From a checkpoint of a small image classifier.
Model: 15.7M parameters, 40-pixel images, norm layernorm, moe expert_choice, num experts 64, layers 14.
Training: muon at rate 0.018, held-out accuracy 98%.
Rows from block 3 of a small image classifier, named by matrix and row number. Rows with one number within an expert belong to one neuron, the router's apart. Each number is 128 + 32 x the weight over its row's rms, rounded and kept within 0 to 255. All counts start at 0. Numbers have three digits each.
Before each expert's rows are labels from the 100 images, of 14848, where the router gives the expert most weight on average: "top examples" is what is common among them. Only what is clearly more common there than usual is listed. The data: rendered made-up planets.
# router: router (model.blocks.3.mlp.router.weight, 64x128, trained with AdamW), inputs 0-127
# up: expert up (model.blocks.3.mlp.up, 64x64x128), inputs 0-127
# down: expert down (model.blocks.3.mlp.down, 64x128x64, transposed), outputs 0-127

# expert 30
top examples: crescent; lava world
router.30:095100143130117133152099095085130188109121069178153126167150205089150139110155130118165168107134118096168087092129109110188067099195135119129086145087106101091087120152069173094122112139142179114162064117152126165161068177108140159144123097118119103121134105097179135178080124164115095110067104056141157151145121109127139090111104187097143101140159146109145176119177121088179145147130
up.0:197126085142073146208221179098153159093075148116102188140065123135108124135150173138165128162126184111130189141121126101120096134144110199165118120106097166107166146176111107134131140145098110093113081057124099193150145075122101141097098153140116124142138108128127127115098160103132117140155117112132115068077061092134134114164117147143082149136064158147085136098153138138088138128179
down.0:077169161136187104205143125119103105170133159165093172052134153113120155120163150154085113046077133174159128082144149138148174100086140123112082134092163213104145130102170127147115131100156113129180101117068133088127165133094091109138127106152114138109148153075122095197110146136090144135167130110154148072127164137116056157120200104094128104099074146149136148124157155110106137108154
up.1:123124110126100120124164195082149137108118128166193098160186156133155124138156098145152147145071115173068096093084171167032162149111111126091125100121132115162100138192105123167129154134088113143115079026107133161087135116138130108129134139133148169163168063117154080143111097116130157107185134141187133114130155151127173136044129127157091090178146100144106134074109112163125127143104
down.1:127131124159148124134161213139085126150155092055115112117142093133096142131163138173143124106110124172179111154120149166125164079121179101123116086113123102164136120141081136162214142117158165116115126141135150079124072153108136190157101162069182092141136195066128144155109166118066135129165089097178106055112094093158135120132087080139137097132158125128106090080125135180175084093123
up.2:132074109150181057183148109132137110165083151167128163118160062111137128091110106158129104124127071118070163085150135169142149105096155176101150168208138132107123164096158102161139101120061147173155107105087097077127167166109099114114097097141153153108121168110164095130126149139125178091132165090145097178140186127152084145132163131137139207058109164157092094107104119114082130153104
down.2:195131172163165122175142149141156111150140169104100182160111109144165087163141150148168076200112138157163048097177072137130180167104105114124154153132123143086119092118154070144111127104115054131100118125083153107152098128097135111119089088110114141131119170158116154050076131148102132142108088115104108145169077101090150162152162123136115189135157062153110119104095185161094164097104
up.3:143150051217085114077113142174150154163143109135148155126117105067133152139142168136116109120134163151144144148140106108156114136126146127137092137144153098093122124138196110121127039100117132092190157142150080070125147144065165151147126161137072107223080155095112120103156155134118176089105145163126057103087136153135128100138131198081144138089111148163106142096144090099158124153074
down.3:125162170050126092119151152123071127101149133148113075206112187152160159146097167165133098127079101153162176129118070142137124094153113146161104192155128127135157100104078110114094119157110142158098099134147097135095147124096166108112114116180147083127147139078102160143045117113154126118183113086107178089170137105144094133147173090111121172126201065154134099112152094154169161112068
up.4:140092133145149077083132151097105155121093095135163135108151167147130107121192139081139195113141080066140121137148082116109106065091084174132168123126152161144143159128093112100116180119099147183126153152154186112114163147104142144133130135154120186138115139121076114072104116160153113121188100175119098164155162158134029172152078114119118057059105141081166127191121101106138117153155
down.4:173117137185041103109147089111150073087127098097097150152083113092101106094137115147159157192126132077156152114130045185108089117135078168123088153127141143107097142171102121158165139118088161130139138125083174138114130105137160106134164155142091131080111128080125123090125134148176080042159137149099145177167152153082149121177118148115162166080173153148175108153157164119165118180113
up.5:135111149062166152115179125127103113188130132084142062076165122110145134101089165166085128151118133153152154128188121152099106182161107155082156194159176142104135113112114170112048046148089148078104138097120110113089077161082089084158178154110157120113177162131147202159117141114125150115157146126180158103075087122117107143125144092104122140117154138114082106181144153146125116146082
down.5:103129175102111106102119177131106078173092145162123041145113131152112133139107123080165107109127121087149114121091155172125102147109136110093123143110100104181146085111120132105099162183117137116099111148149163089106089163188157148117122144120162137141117139168134155146146123174143135109129118147174114152174100196058053094058214158146071149155099096071100103201127123148162184131087
up.6:187114139100151127115165095136105148138139197095087199127169131125123073142100141150179123178178086146171147068144160104092098128120067171109193107176125097121166220077137061133125111178126108139116140114096139106109106132122137144178107096100079141125158157109111090142145119182151134082119126148180159111149165064139100121165133134070072113142107148110134131048131108138109134125109
down.6:090122149145092158172126155147100126130185111125139148165112122110090080159136135170194190214194100074155167144079168115135118135092145126086135185080136082110120129151096153130197147163141157107163148189104136132089123140100097106139129120104066189157089096101144146080100120150105144126124090089164099132162102124065162119073137085085122152080109120133153154150084106164111130076120
up.7:124143224123106125146081088106136125145076109122099130145141143142181117069083106126113138091123150141142093149118129142165092125157081138142126111080162185193132147128135141085155097163170092144142144102096146081150174141183132105139067132087206123148215144109156155110132105084109129190129071125129070177083094119126154163154128099112169150096113153134102119154078076142174121073124
down.7:133074145152109115124091165126192102153166108165164134078146136111082131177132069133146164147088112134181128185170141045127105155062178164138167098142122143080176119124074135089101145084173167122116167082114074158135090148127092140154125058179092113125138143185140125137137141116159080142155150120122116158163082130133091133109086163119100139113102107133123154123093214107068155145112
up.8:181102140171150137116161082126152132225118144093139137131151123072120113125142167139083193117150143171063140141093147072081133138232121149108187104137152137131095129107074113111093195109133150128135161105153149180103112089088123109101129155163151200103151117153044137113054127101080132158149170149075145132088138110164117142134137096107098118099114098091128137156129126119136130136081
down.8:144112197158121193029141133060183131133150163167103115037152145152190125168105078068140119115137101113218145164096103119111167116110158096102136161062171139146197105139140165156129115131098081089168158141087148121116135160109143118113130111149045118096143119163106102116186122163121152160088097139124131142097118108131124161122133111158110121141088149150123116098096146114128092123106
up.9:203103112126206095142175129093074101075134109140106177107097122149142072117126075151130121122135127079129142122112146104101163128174132115175081136075167134123151046152104122131096149118155174114112077183145123208125195156095140193164138116123111121114062088117143123105169140154184165140141151100105143120172083127141129066142052112091094152106148107120150149125149143175139117146116
down.9:138168111172122149114096143149153138105121116096150093097141136115108100078152046154115139107097130016098151102121140118137154148164136119162138129148134122183073133095139162127151187091146103124161104148156120114132145117148126110137142088116133097052163155134075101104105085078105170159119119187062125173087184144143141187165161094146147118140130104143094160118164114116254125134109
up.10:079121091149110151092156157098152116114142118145091166096109132139089156186123050141141125168172161068119092159137106101131080145155122139194112153125133182111110135103088155079151142134107105081119194108100143089088106147170142217141171123148068190145139133093119127088080143152156091168148127074175105145107082151084134096199136115116112142074162170119158111152152146138090120097166
down.10:143114092146125143146105161168108088118132148121113112085124118103114144140094139125135108203140085102164112172139123086118138106135067145136110143089113089165123129129090099118185131075140070179206167136094080170136171122114161109111081190151150069137137050152151059130132064114141084155119144150087161152138070187128131178167125141068104132114115160138153180094139163075154152153155
up.11:096153075061137085112138140113187150193124111111146098161114124154183187106166107166117143113142122095132123136143110128125136078101125123142081193159126151150136156127107135125140088158113085103085106079132202109108144095133134121065072139091102147139140176100169183135150122172114089089099121123107088138127125121179155161211132135061176135203098094150146084077102155137089150175125
down.11:071076117188146165104157138141145161158085157102142124130130125124109078168072145152124160134087131218149130174134153108100176100167149117093157066142129116056080146128167147150107087128063106139089095210128106097067104071151174111148197149148162141154154117142134113107100131138178103145139145174148114128127082072107089080117124135187153099146146063120123142132163120117110123116128

# expert 27
top examples: crescent; lava world; ocean world
router.27:116164118159064148130125089109093142071152121141123143097114110137121121148124102088120146151085086129106098110073159118069075149131196131143131074112146171086162140168123126110099191096129094068183135130107111167181111104094102065089156128101215133163150089158224111124113149149103142087148128178148159152093099111131138091112135081138180137156130113106133113107071199131170136139113
up.0:155188082091169086130077077131137142105084097165095119124129079143180098161127119088121151156167177127152142118147132213145104144153163135106119147132119187083078118139129122109094156139144090055133171107135081144150101121117137147086111075068183117052127131216111109119083156102121139135104112120100167139121110158138187145139099133171128078128127187156177108120103148096110176168157
down.0:141104080147179144116116171126113131123122134080136142176105135140119092098127116198116128110130139141121147122201205174080187098137180117129137102112146083159109074157140091167172111091163133174184137143097152224149187119161107155090113151144114200101132108040129138118075103117072094119085153142123139100115163156104099148114105114119096111096101121105139141101156064165134117092102
up.1:133117180193149134166119107132104149134133176202103081121105172062130121118129151157160111115151178151174089139117081127119180121172115144142106098063128085146117044112155098131176116087189106105114143114157122120103099130196090167142097141153127090103119109123077118118140111163145184151100173131165083161134179138150115116131085136190149123115062101110138125044091126138119071152149
down.1:093107141159074114124131115118094135172125121204121107046157180144124098137134127114151116122157110119159167106142137078172201114119145104127161111108114095096137161183126125090102147106145105075127095177099174182141176085145150120102067140131123188132126164167135124092161136137070125147067141102064152128070119149107119142169095080070166184149113199134125118115120135059126136171166
up.2:133136141144097072198112168125160128065174156153122131096122126134099174118085188184103073088173186084172174125150173108078127134113128127128212114112126140100137130137123116123186173121122117137111085145123135104136115106122062152109074153173141106104212110098116125059140098162152098106173142117098081167175177110116095176103108096158102154128132137136136117182116092115091110090122
down.2:091140117076177130148136089096087103175101219156129110160164104124123111104100120129150114159157119156121181164147162127191109129050107123124117031105121106196124095139186144081090123152127158087153040106106083125158130132089127145165170099170123168145174169155104142176140152156151174162171113132095072121136113123086123085147135131075112121139127155122091103141127126132087088139130
up.3:137137151079126111073139122127128114131171103132172146117106134109095098089105108147155121096125162165125117146190103175144158100152102149127165094195143158164168109171136127159127087105138111171118154131117137103045160145101135156088144106187074077101137117139092173133117135183081105164157111113112103095171056073038153142083117135141131078155101175164171155085132157077101177178147
down.3:170121111151131109135122150140117096127136088157175117189133172119144148138059128094123082139048142090148170145164087133106119095137117169126123102076099137138124145139134082120113168078181121083113140126131155162124103136144133099157151111134122122097143177148166095193193066116091188118105102116150094143076143126181187130178120130129146170145056059124102103144129151073059182085164
up.4:100075153147154165112135100134062171126096187138076138113147204158090074149141124080121139125126165172103124127167112135130179108080099103119096094127110139113169130172086093158194132181110117134104154161105161059080154138118150126167192129123160114146086051161158110085154077108137100119166164084133084121100107148115116082149136187130108118124132099132175171176172125102122164129087
down.4:067098173104154088108172178143131153120106127063153109148085125136129138095118057070123164147149118107112101146144066122153117126102147146180118111131151151113170153096082097146051139182071153094147145095118124088083083135153145188081090136142115091146134129138143203047121127142100183089190087132157141149136137150182182106131154156128128088187144115128110144160116135103178148125150
up.5:095147099148175115184127155159132173104072128164127140138119119148115113101133130118131152124176131097144062092176165125119106138127103076131067153103078150097170167101139130145183096164171117150123095164136104129076159135145107121169148102099171171153114154091198100159135113145127107132101110175058155154031084142117130146157148100103102105084141162207173087088126134119070132070154
down.5:103160134129174156090190177122124075079161118115079102186088120138192099113123175166102085150135170140107121141123138163119168121131134106159179134133119114089167158096103117196158065110118081176132145135104115144149123155083067132153157135167167118160075105088083179090163107098134080157116113050133129158114146133176039106152100140177139136121152085153093133141131086151118091128139
up.6:102123135134120128076156113115168070136166135145138113156131106135193060113157087136106120098140089139094135144145107124105068081131093136194085167087130111047140124096135151149153141124101179162154205128104148132047119100179199128088154149082155130132111118123126100160163093155180109152111177144135086149075091101127177234134118156142133124121125138092107137141164141076109142151120
down.6:176161179179181107165114109097146097150142150125079101124153119082087166094110107110131176104165094122102063075079119161163135158122119119109161197149083095117134175133111126142130128092139142101163081121128086140158073130161161141073134131151146145161105127155146126070161176077084175110101103084090153183095187094133128072116153102117149128184127199130080111157147129133179084116145
up.7:149136102052127120094174135134108104134066115088098132149141112085135103124138099139113096159128152144117078086171056158155132134093181180117158112097079143124119132147165114141129098121085096085112119076156098103167088174125139157126188134150123178169169135110174097166143158152158129079143125088146128122132155103205190095147138199057125184139151155155110074097075108175116121123171
down.7:121140064075172099126159119142142144148152101120138169057138160152164168068094049158171131180105134192120097067091129095087173122123142165121186147090082154162167070118154163134131146133129144179118157157104119142101176114105127169089102122134175098114062129146107179142070144075157130090090128119124114125169134150108116168139127092097147150114159153128166106110145099102143164094054
up.8:116088137118195148148147102121158149132125145162113174105115117144097117110167132112039100127117134138197101140177089160162140088147117156135124093138146066136077080147123114086095130167208109138180124124077133140079146145104143148106091137162102114131127095030106099134118161194142081126114163130119165080145096165087198142171117122159103104184110113179086093137128173169099148112144
down.8:183141108076134174127137108103086165148082111128154191148093147134168059134120112060126072144130135065105081118182147151170162168105175126115095136194132140113063099155178134164123070134121160103133120129113119212134153173159153103119153162102144134137147133151140194080145080170119128156106099061144145109062091147130114103096095112102099142113114060115121173137147146140117151152104
up.9:154117135133129132176158081222132127094126138161090150150163104118119094117146126170159146071129122135152094160128118114120108159146093081097161115152120148126163104109107163185176150044117181145136078125047159137133149134157115051158123126118219084117141131109148140134104105073142052146112107173092093142088073149108127096112140143133055143104157157132085146154137172107172150104153
down.9:133079179134120093199111128117132079089162106114128127173171057121143113098084223111121137123150126163097123166108125149177108149147162153180165116153077116150130139114132078142174121134091127061118069135087087089127172181122092095169139167098132166214169101139048127132155149153103128156123102110062134118132141114116130080116131122113164155154142078114089111162101167151104138157129
up.10:115197124070097099179103141078144125084065155124139076174162137196156135115105174133118117065148073140131142176081136108125136106115105161129171136156119093116066132131168133148096134154093127124134139075091081144134125096090176090185132135126151181111087120152102166139148135141081159165133130166121047176108075117157123120163079176142137202104123119173128113172104137156121158110088
down.10:123136088114168132171127117097101135096159094139123094112127115135113182176129135126106144037163111177139132120148137120180166126096147165122144068072133136091172159164149063146052121121120141101161097102145155071185175123153087167107103228120098159137103076071131121103101159128119129080073150162144115153184123095115151138110123145145140118086165172141109134100105197127141109170086
up.11:140111102069155084136162198113113115110127100148136112163106079154152150144153115136138157100100073134168134134159131169099149116147089169105108148099086120133072116145146179120136073139109084146175134216131165135103135173100143142171156067077090158107074094120142183090137146126123195113149063167149116092089117112141200108125094106134138082135127130084144175060168130163174154129092
down.11:168089121109163141120185121135211145140097145058112080150138116110159085101154083126156139137078072161121088129089126110090144135117146210100149151144090080110147128151119086117153180061160147104194088150179143110120106137115132087086104106146152110128128128117105132159164132063149094131156182119112067154131138082132176107160158134172088106093109194120168147174116119158071135168147

# expert 22
top examples: ocean world
router.22:083140084113117098125138143134075099155166128178127095127164139169165177100137129106210144169128173106172131119109147081159136125110132128125172152127161187174168106127085165185169125129147095164159142081111092155128083073174093139111139143093134095079091105081086111092095132156137115215130074158052127111103129052119073123146101103140145125140113151054140118114141128172131148145142
up.0:117162146129085149096070116145161092177147156188147146118179095073100155102129125135128083128151151146069161101137110105145151145084129078152137132170183089121135123081132112169094174119096144139151139171116110106189098130064154115134167148119080204121126100120104126151116134071077138154121141131087157198121070126118168059120103144113053155122140141159082193164166105090111130145169
down.0:128080149131085066144139166114084155109136107146110110154128201152140079136183122137124104048068191067080118104062139106095107110160134112088185116143097175166133140062113105107144125108144159133149144146180178144126077163116107099106155084147165128194126165157146081114069108146124092157154191052105134137131149133121125158115174145155156138101150119095138122119131126132149174170098
up.1:124155127136126164126084097088126061138106164106193096105115194141170159142165136063109090175150180102108114102095126113178130163185099118100105147132127080139177130113137123157168155113119124090141170153115140093115083104155126092174149136123131102190077140133148119121092061121106145103169105126197159145181083111138107193150081047163145162139127104120156109136129074126116090076180
down.1:172100149065146082126133164129101125141071175126150194145131137115125135198160099123183134128116140099061104165174152127147174106124087163144160147090128106059148124129105116134079143163159137109182117132062099173117109158151121108104112103103084206092165085136124079092064112154135149121143191117088088084129123147161187080155132147123149063130143173141139122080161136148117107137088
up.2:111123178092118132044129080174095101112112106083196131130123128100137150109078169131136128099130051139182121107130169135170150111132106188176158140124165098108118185119174118143135097108146128162112100180177114171195104131092117128084120116126133166133073131162148138154140144095143088133054095099083173097128089133102224090153151149131117095108149164125142139171172126076131096113098
down.2:099134094093076150099131120138119153103096142110133137068132156158124140159136112130147123152129096141107173094128105101084103126149162132055122162139106196101212163098121123124144203124120143107131112201156204119120094143111108143129112109203166103132057135158155179156122090140148180164069098147164086101166091146100133120069135166059190142161098146093100106092126136129118144080132
up.3:125136114138112088093131166195161157182162117152055072121118162162114129103056115123135094125147163136114120116161105172141092181084166089171110114175143108105123123162142102127127162133180135124125114127149117075153118124122136122165124094132113126058114162050190114127163117176182147142133067105143137110131119100208163142105114135157150175135170051135089138146066049128116120103105
down.3:126143106107114148050193191113080147118136171097150084145073124114141151118150135145131145120097050125110063111095097153112174120136123110159126109143096130140115143152159132114108153171119142097147124165172074162121147137107226136134141167134146105156126148162117120153115148126128143110056154045102099059102131127133132114134070111164150128127041124119165161220121164116153110153177
up.4:137147114126163095102102150092125103172134093073185113114146066149107145121113107093103129198168145115145075111112162192192135100115160109096151135107196133169118108164129142144180083136071136151180106141110061124161107120145068132220106066109106155134137180149149132133109119132137140180106146117095135150051129091127098104150114151101138096103046145104119104181155147139138172149129
down.4:184089119128113109180142110071171147117120077146104169115174074110124126143161183127108138102146113077161119127134153141073090166091152121126081195087123126160169169136119124113126079099081148117107110116175204170121119192203188140118070158088139083132152086116157121057092159139140103178121141141179108122140119161126119101130113131099098132140116116136129127058077154146119199116118
up.5:133199078107173097102144158172169141174127124146143161123122081100151138171107136119102122098098074175112104121133164203104125127132117100158083107185163100112110115141120140091086147119172115132119083140124071153085177131104105163122095125144140103160111185121080090132049101137093171057122164076165090092134136156140156156123133104132146218130136100154081161169088162142189103117140
down.5:120147098186157064134086183106170154103096165064124161147124140097140151116117092164096124141206157053109137135085151064159129164146113131084190118123152057164139138109124120121089174122142129148102087150097127142125117084150130122103112185110172159094116124115171129043159108131150157095137134136158145161154111109095160123182128121098078110060136178111166125172115152077149110108180
up.6:141123086073098141161131166120139134201135135149136121160160161220161144115130121177120151160061187158128145106106106103091112119104159111185106188131129151147127155148104157145142103116129091066124067098103144120119160097140194117129162139060141187112159147179162088115138094177087099142130152157094152152077062087080174124076124109097104131114079108111162089109095118123114101171121
down.6:108128110088104144083172069145199137167147108105135089097129095160131119145111165095129109078127129101130104109104161145143131152107083126115151128148151129112050073138094171175158098132128098115086137084109080107134137147137097148160115117120147128089129133119080164189135108202115111155103187082159132241147168136161133230164129119123113149178133045120164133119152102105134117155118
up.7:160224176174153135164122115073139127108080151106121075134125112109104150116144146169154192190143127072170132153161104149105114088165106130139083155175139082166091067141124091106138168118126145203145130143131088174136145187147133081172073131153149087125125140109118114105132111086094157115122163122068147106105118134200049117155102122068131111098111154092107145131144109076110148103144
down.7:123113165167149109160145155146145183140114082137168141096144076096111124108115142126196174128181105181140126103191152136148125097132124224095109114073155151105107107142101161182139128158122118140117184116143134146099166125152094108114064145080108153138100091139148103129063109148169115144152087158055070121134049154161093094115122160084116125150151172090114124131069184105062129122139
up.8:166116116131062094124128172112131135115123112096138114098107179150176143148089075096127161161112105067114135178091121137114164119140135094107103158155172037097112198161173146155115123107120115143113103158168093113133119137142150166124104070158056149151082142119122056156184122148113140179103150056127166118129120113209176134124154094119061159147083176139151109114173117138107102165162
down.8:118167112085167119137074113123113101157188108127099163173157133110145107131130089187158137150097181135049192081124091147146148126144126097095177144099058153139107077110144099083144085058145141125144135139145149118143051131189089109164132116161077070183130107063183130128153158148098124149134139092151129135136153097147179124051151126132111152118132098158108081132148106179135163161145
up.9:117100166129151129112099106117154061154095071086184094172130151102148140099158146120173111131142131132109098123154141227099204130098130198120123122115133149164171119090164127095119101174160203165127115155132137136128108114174167100154064162147121084145105081160142114084089140119148147133137098120127097195113083057109079118136167106161110140062085153145125097130089158139130169107075
down.9:140095146146089152165184114221125123124104160187110156067070126108118148162091197102113169101097093175148137204137154105132061149138139107138106086103140084090104142204093101157115104118108077083103162176120139133170160174128142121113107142098113117099171112159087116092099071175148131145143144123129141071146138121114176155104110071159134104150122128108134191137146171096122091105107
up.10:144156096174142140161116153130109182135078133114192085138134118098122109118184160111097114121135176102156075172072070120128112148140149103111115089147158143113133162080089058155129142093081115104122174074146170171120153101079108123111139083119161138117194134140063083145182126141128170176107167152139129214105163114135104109111103133093153131145135096131120127206087120068086188138151
down.10:090164142134131120129140069073145142141191066083050153133236101143110126150128167067126120091142095111124116104163098152139097136128186109165167133095174136158136174092186077131133144090120142124101109109132125096163126084086092093139169115128116151173167128125171102123080102090181179122161132159147141104070144130138075114131128109177096153130154114108098146177113136164078178099142
up.11:104145089172139107110135135107103152108086084112109150141101118096089147121135092155146148171070153108111200087163079163146160178086162150139135128132144082128096121100135079115138153067027140103169180114161142152084120129230099105095119077132171196137098146113128148183080112147115151123113090132096198167154114149143123143138121130172146138074152141145079141133117145143088102164154
down.11:130137145207157137096104118123154155067100181099116085086080098196142127126104129158138147172153148143148089109072126137044086126133108102106133087127029145180143141145129125157094087157106137094179114092136127171138124147150126105185171137096091139194136068124154096082146121138097123158097127114103167138088154187181091119133140116171131139148145163144087078182105118149143125116172

# expert 41
top examples: crescent; lava world
router.41:147127105124131141128216092116114140118102148155150157078142140116144090135188136116118152111111119197089117141161155198155075141140141173201108108103085125147093159099161069181120127112173085154170119161069129180112132141128155178147113133103155121083080080155142171123130114138164166206176105146139176089148134111096131097165141113126173106089163116121110097143148110123160082133216
up.0:130110119132161105075071156158172108108141084144144180123136115100147117139126081133190124138110162140072115112158197151067116076103106166074071130191118165141103140128097155158146131090099093096172161165160116136175108139118154139117084123164126173099127123071098144097059167177125153090092134122141125186117139140134169115065185133158110144135111199117120141156185112114079112129064
down.0:179100127133170115172130101129076121139084151118167182153060186126156076144134121151049154131161182162116106123132150089148075152136094085137167128137127114118084095113153097173097155193128155110087074130138110072129146152097136162136128122127129097190091134143171135049111143171098180085142114114119147063170167120099111172119185148149141123127109192093158132076144079126128101124106
up.1:125165122145104171163122132144176146143135060095144180166161094196101103089087113140115108098145105145091149094147115123162141123111147148098146112155130068154129123054113140115163171150106193176112152149115144136137150071130183110084130099130189087138136116153095143133088087119140121133053121159086171158177084191163086057112083056151119168073145150140139152140147111131123087102153
down.1:098105149118109114141144169108120097111133145110155125153060132162079100129151147098126123088115069161124097092136189157141087034089119213135100121115147177126120143057148153183146135099182119178082150105132096159148096142136114121197158127132152134134131110144147137110135184091099152155094166143182078030119135124124195177133156138134125135087173137130096154108071096137155094125132
up.2:153126115162179145063112154130123106100180128117131093142096133138128131149118163124148109162128053169156118161115217119121152150164119112168155141124103104159095110104146099137112108113138156061140171146119081159124058115083075159081100164137171193116054116105085066146146122191173165081072084152143159155160150152088163109087107140147125093154063116124103118161175141105125125139149
down.2:085127106125126190186054194103157162138077088113126126119124077136111120112117116131139167117157122136158061145072123135189068126151141163194158143160180093114103132168122158151093148175197097143104147075127118161132072138152093118112124119173150120144146072078135080116079123137129159095078118097173132185110115112134066146125117087122132129102178141123157164081181157133152134144090
up.3:125145108118112151100144078123120116159136090134146050152106155115129093115102087092118180127106138130150158098108157127033058148082075138178181121137151113132137151101083091086144174113151140162179082101145146100063119112179108123134111129160133152129147100145159154140095137178156123186173110151175114120079084131146171110125190187105127124135112110089134234117140117183098138104150
down.3:160086164119105137103133051089126100137132159155160138114212091105151112117123162110107153102081116091086116097159164160114200172169124105121139059127154129089124128154129107123099144109106171143129154110145107200153131138103151101136108133126134145147184131152110196096121115131155051117153161123135043149116128159112075126149095086117077184122110064145082179200167137131089163151127
up.4:120147142091152140153130150134136156148119061104165149121175174112094086100135110158111120110106136223130075130142114130166074162117131169122105077120127146126135138135202150139128113179157063140142092159119124132118210076164152161134125148099156136154127159099159129052162073127126129166098128035139112159051114148079115059145126114080088100146150113160144138098152132161116110088171
down.4:154137120120094141185141107067101152106176116076128107183092125100149126103063185129142119124112131151118213191089172150143144069141146142137159150137085144200170077159164128112085113169108148093143118121124067131117137168108147153121136151207122132131100118098096124100123139100092107111087107117176161114082102100170100141188108184107120105174094057173124112136092112156166088148117
up.5:113187166089099063157083127170106135144129165053144126108177138184131106142081146134101131097146111139112138145113088156130111147118090121159123108144140171149070112100065073171102121128212112162160107072079135137114151177104108110130129199105135173120099170123146145146148136129129100122175177072155126107154051114117135114116087114123099103156139139147078084156157111157209177162117
down.5:146183084182120169157138108145120162073070103133137109073101185121119127150102118070111102123135174155113214159110132123122179111084137127150093114117087178145150156110151233159105143159149138119180122139120141133083114169104146151112089133087170135105110111126102166123152165130101111130154041073092148137197107172138173142100093136082118132117132125148109122156139112065086102072133
up.6:160184116122060165114135133117131124126076147131121107085064203166141095149143179095160136104126170163134046178135128089111136091101085132098143093099119080120042100113138123116168078114165152118125129105135133076074174170109150108172103082127160204067148132088137123145135137131129103166117117149146126152143166123148142120101135124148144136137188100228172165128125091136120098155144
down.6:119119120088205178135090103144104133151095109145105123155161125106091131163141118118175153119158141080158169144198137147198169096124100124090130117153097112152116117109142108163053090134087177086088118106141140125188149164139130104099159041144112094125180155132087138140095100124147181117163121067166133124094103147117126128221089132116147088079091144113115117229111147127117118121097
up.7:147129153137117129142124118142149135083138137202189141140118102160116137111109078217102137158111078089155149124111153127142075106098157113143181088121142175170208132137117143113077172047162159162109096143099085162131174116111149089150120100078174144095099146143114212118134121150112105121166138132144078084085068125110154158137106103120113111158126070106169097133083081110111120169189
down.7:091168100137115131118199086118137151183206122141106099132113175093103116122171145141150113062139070132126146137160147142066088190092140159144162087118150111128138112116104146133104102109091129106087157105174162089109135111122137091185091104140143137114109142158102114170121128103150079128188132160111104179141061121127140153141113069111104212126075165171162072144055151154089136157178
up.8:143143151115115095145171151131151106183184098137061104112038129139147131147097178100080094131124194128142132163091092166158115134133109096168080154142147174101145140138097117185208138192114098120129134121132151098164129074145114071159147130115091070098128172145094077143077162131120122113133213095095156165186109097090131091127132087131166117134155143129159133130116124153085148073090
down.8:173188067113087035149131148142143123081151115183162113124148134120099092130075071087111131075137087156128116162092096177097163082105140117082093129134151175112140148107131138107090120138126116161128135114115087123146137232135113140129190084097178120123129133197142106154112130192148135158116109193129178155098125164127166064115169145144085142091116123157107134113136149155075152095157
up.9:160145112144131063094069100149118150081094085121090149150111140128147132159134153146176171088135057097130135057187152138124086086128112123102090131148142147138172170099137110186109153160115149164136131171092078143121095216081160142116159092111160107177134076167148139145138124123131099120158062138095131104159170138113098138137120108096084136127204170141117125057153139060167128150171
down.9:134083115172103127076145117111126110127162189121166142138138128144185134084173089156173129112174108109138096110115094094062076150082140194137108119182139082120097108117127147151173126144107158177166135151174188150159155090137135161165114138153114142126149116066137112122111115128139137190187139115153123140078118080136153108041079187059110105148138155089090066098125177110129081134098
up.10:111174108119133172150131117142110116164144097107166164118126102117106126141154086126115129206156058170127099095154171104189094134146158132156168099124098172079166117120153101155176069095154168100148102118112090173108103113095122140147138097078074066103071153110153136158102165125152136107101135067091121200106097189135120114063138126140179117143114153190120122074183143078116169150154
down.10:103145138104117152150162141131051068184087110137124120129166060146099105197116135164050112143108128129138143125089171173142136156122147157152179096129089182147122089143101098128205160137088085105104097075088137066132167129168165130145125100182147113094161152159152121141075177122092109136178093116148125120176138134114109118113150151111177100119136156080101098108103160201077143086117
up.11:112149149132131086068180120148154169121056163156119144121160139134068131136083147148056066111161138127086097126160117138139130105152123126158046118088151082133133139166140115141213111134178130114088082118152140202129118084165102096097131104127139071077132132115146124111163132108121126132114096089129170141178116141178157155100186186111070111172134169139096108139106101165150203141092
down.11:104162150151130095120145158123092149079150157139192078188139091133138172160123165134129146067118142109094160146115111087161107093122148154136136171150110169108129137094107121158142110076121140090142055155112098064115167157120115127109131133096164136115110109071205129174115138114091123135145040112126145089150187110193093128136087068168137142090208154174144122095113103178135086182114